From a checkpoint of a small image classifier: 32-pixel images, arch resnet.
Rows from block 2 of a small image classifier, named by matrix and row number. Rows with one number belong to one channel. Each number is 500 + 50 x the weight over its row's rms, rounded and kept within 0 to 999. All counts start at 0. Numbers have three digits each.
After each channel's rows are labels from the 100 images, of 14848, where the channel reaches its highest value: "top examples" is what is common among them. Only what is clearly more common there than usual is listed. The data: renderings of 100 made-up gadgets, each built of a few solids, in any pose. In brackets: how many of the 100, against the usual share in percent.
# convs0: first 3x3 conv, stride 2 (model.blocks.2.convs.0.weight, 128x64x3x3, each kernel summed), inputs 0-63
# convs1: second 3x3 conv (model.blocks.2.convs.1.weight, 128x128x3x3, transposed, each kernel summed), outputs 0-63

convs0.55:557525534452479508429483457492417534449418605471448540489428436520452559526462450533444576523497529518433400449479548512572484432495495548479413489537521545468462463491404513536378543453484465
convs1.55:474483462500456470497514423486371602435513500551482506551417532523441519429573544430479419545492521496466326512521501439474465439486511475478488490506415453527536402466439414474527474438496458
top examples: metallic (68 vs 33.6)

convs0.5:396471452476362497540459486486455507462488480437505502691475406506449508564482484482474506433486538584432466537535518526504459497538445507470396537496457549506556508506469459480516452478540442
convs1.5:497539510464511498522523545420451432423465542439541494329446545462474473428499532548522465517522494502476477596396485399565521514512459531479503422465517476466490558511530527484456506446481513
top examples: metallic (77 vs 33.6); has a sphere (51 vs 24.2)

convs0.31:479512514496529540476422545538389559476478523467427463532466456555398518494410510488505482528536491617447532512523571466528500539476392585461438525486542488572548488521417518501582483508464377
convs1.31:525412576426519464496492496498418461469499494465487425436398466517471503457455408426531486444503491495473416529436505453469506362511491457478436392526489389555561479453514533481436436430495503
top examples: metallic (81 vs 33.6); has a sphere (54 vs 24.2)

convs0.39:507506520339470488444407458492361450553540524548419547514467430430443473553470449446508558498576464548475437469511498459536458485595530485519486452544497498546475481518499509492492509469383493
convs1.39:469434378481456464466480408452471603432613509521506494526440431497461507452444474497491499468434474489443503501417449439549521454441510442483460468483516443501430390545460450485476450509525540
top examples: has a torus (71 vs 29.7)

convs0.37:406522458483475515448553469517403493492435594509425518460502509494579551492484493554570464462527548539463482401494462443516481490372484565451418565453484401467488547548476445496607511462497477
convs1.37:485469605485531530549435477467504467501520578461459483523468445514438422545454424474463508510460482543540369479438409431444430463575384454466559434454484473605497505485486485431508571475464458
top examples: has a sphere (54 vs 24.2)

convs0.112:572561417526554452461494561579532615528563591471510513519487531491459648542516523503492515558503548561476500510482572437549486496484464587490482499512481552403441544479476520606518525523422524
convs1.112:468431550549427506559487477431421552356511506444555502464430518461509484432495504494452510396512503538564369510380508500462434412525484490477505434533538459490519466495472524463519451488492449
top examples: has a sphere (77 vs 24.2)

convs0.2:498545436464538446499479501490544558564447620417400527470472516494468596480506563493571434567433549561444502486495518517502476487449438539445441501436507574450515572421530530542495393500436483
convs1.2:451508488534457436587556396528446524421557547480465483551413462481496450440512413450446476468527504523550362474406491518493491491482433439533427423520529449515550490491542477408477474559483443
top examples: has a sphere (75 vs 24.2)

convs0.29:487517567471451461449450464497403478514482492445452501547505404470460362533564456470512542552563582553425528461566557555501438455546560450440411471504505467476525502488493499515515518501361461
convs1.29:442498400498448470490453445448476579482539507538600579486541527562561536469461409580490580482528616457456476434467486576527551514503469499466558530516577562462454377414452407435443487446494533
top examples: has a torus (71 vs 29.7)

convs0.44:523468444446485477550541497504503546498487562455444431570462443480474533443494504615493533464405569537513484531472475462428538561397526492479475476443489460418576394543373431444457490469512482
convs1.44:616497445637575534550536401491432389346449439472563522460474560460590454475439569477479440580500480560543480529516435485565419473540503508512530494598522482516479532498484564522456549462489524
top examples: metallic (62 vs 33.6)

convs0.87:471496493407498465470536475481423471494511504426399508536479537525556489492517469564460493526392587408489429398510544405560491491497571427486437410439525468491479552471520541451497483529412427
convs1.87:419552525524412458461511465443463523453507507536492511471500583456434449469480487504398448373520546504426452485509470560407479433556452486538621432524479521490523449441431512455472455482497515
top examples: metallic (78 vs 33.6); has a sphere (69 vs 24.2)

convs0.79:538453503541537548516427490554574458516583506515493538467488420538490519445424538591500521524474487599544410513551565529513583595507437509541461411498488522424389455523400560494515528521497468
convs1.79:477483451446500519475516470527512512459464514443636496472535623452469448533485503549403400505515415546556451470457449506426502504505460506485514425562529396581497487391472422519452436528407454
top examples: has a sphere (69 vs 24.2)

convs0.0:533540399479511581448468488572535578508525475415459428484590424549416477411486446504511499495461565537505471479418491438564520417438517462450469585384509457523527492540465502473555491479548494
convs1.0:407521483506520529526455489523519489534403404516493475411491435498426425467454446500477443531429447474465418487448480491507466390528436568448473510402505457471478485415518479485578385398514432
top examples: has a torus (61 vs 29.7)

convs0.92:587498496456552536478497460559513586491544521494513506476504402576516472454534518534516484527471480469486440538491684502546512406566513404499476411511513504495475431483469507364436504455536497
convs1.92:413444490490555494536515449563459505515490470485579457434562541494476466510460490519493430486526465531527285515481491506462464494510498511480476509537462486537511434441513521462516482479473509
top examples: has a sphere (66 vs 24.2)

convs0.6:441479477541522500481456389512543544422455487441481524486488480486493417446438462543475520420427459471425486443351526498499452482450507468439393535413558580453499525414471496523468449510533476
convs1.6:535480485562531438558371519530473442434539450496442560520436453493465542472373482456599539442434543457464477459490477551516467471534460509580501528520412456546451444531518510537536502497493456
top examples: has a torus (61 vs 29.7)

convs0.50:566472469492411445519497530511522510487376524501458419586513607516480480493532474490445535525455511498448522526483480515540467569399532481499436471386584514388463490465574511409455460560469462
convs1.50:503492433468502456571588368565471490501511413479547532427514491527510438494380548574451442547582442407469573541471485507491491521571464470449475461586541487420476543578492507393484512503550500
top examples: metallic (60 vs 33.6)

convs0.121:423505426487408484441584552515462519496505703438410525521522504466495444498484481491506533482472545476429511489430563478445535473464511617492416517481520459454489545542534503477504517443523444
convs1.121:457486436530477558513490494475523496396479513470519506534402481501451474490553375458520466481474502495509381571445422434490539485571518513515548432455537471572509552519524376497518432494487503
top examples: has a torus (64 vs 29.7)

convs0.66:487496480441515514513468539585537579493479497427438336565560500465442555461511573522525535529412514552440503453498506535558502549511458540454448480359558531482533475512491446473563441511470429
convs1.66:453553486481561426500536405555433496486437500502550454408435461512482452446370489542425407522516422514424529463432486497503476461591495451444452419515595382511486503472568551445440420523484471
top examples: metallic (60 vs 33.6); has a sphere (52 vs 24.2)

convs0.49:566499482512479468529484535489521536534459603413468516501475478384431537519592472437554510596535552555404501540510519460460470500537511467386433452474569481458511455484521547495438515473419390
convs1.49:419503411491438435484551419451505522521492507508551542500484521519547473444393361503515560479473494392476511510381579530548574492434490442472438478522575552447453530487469504468438491479530514
top examples: has a torus (62 vs 29.7)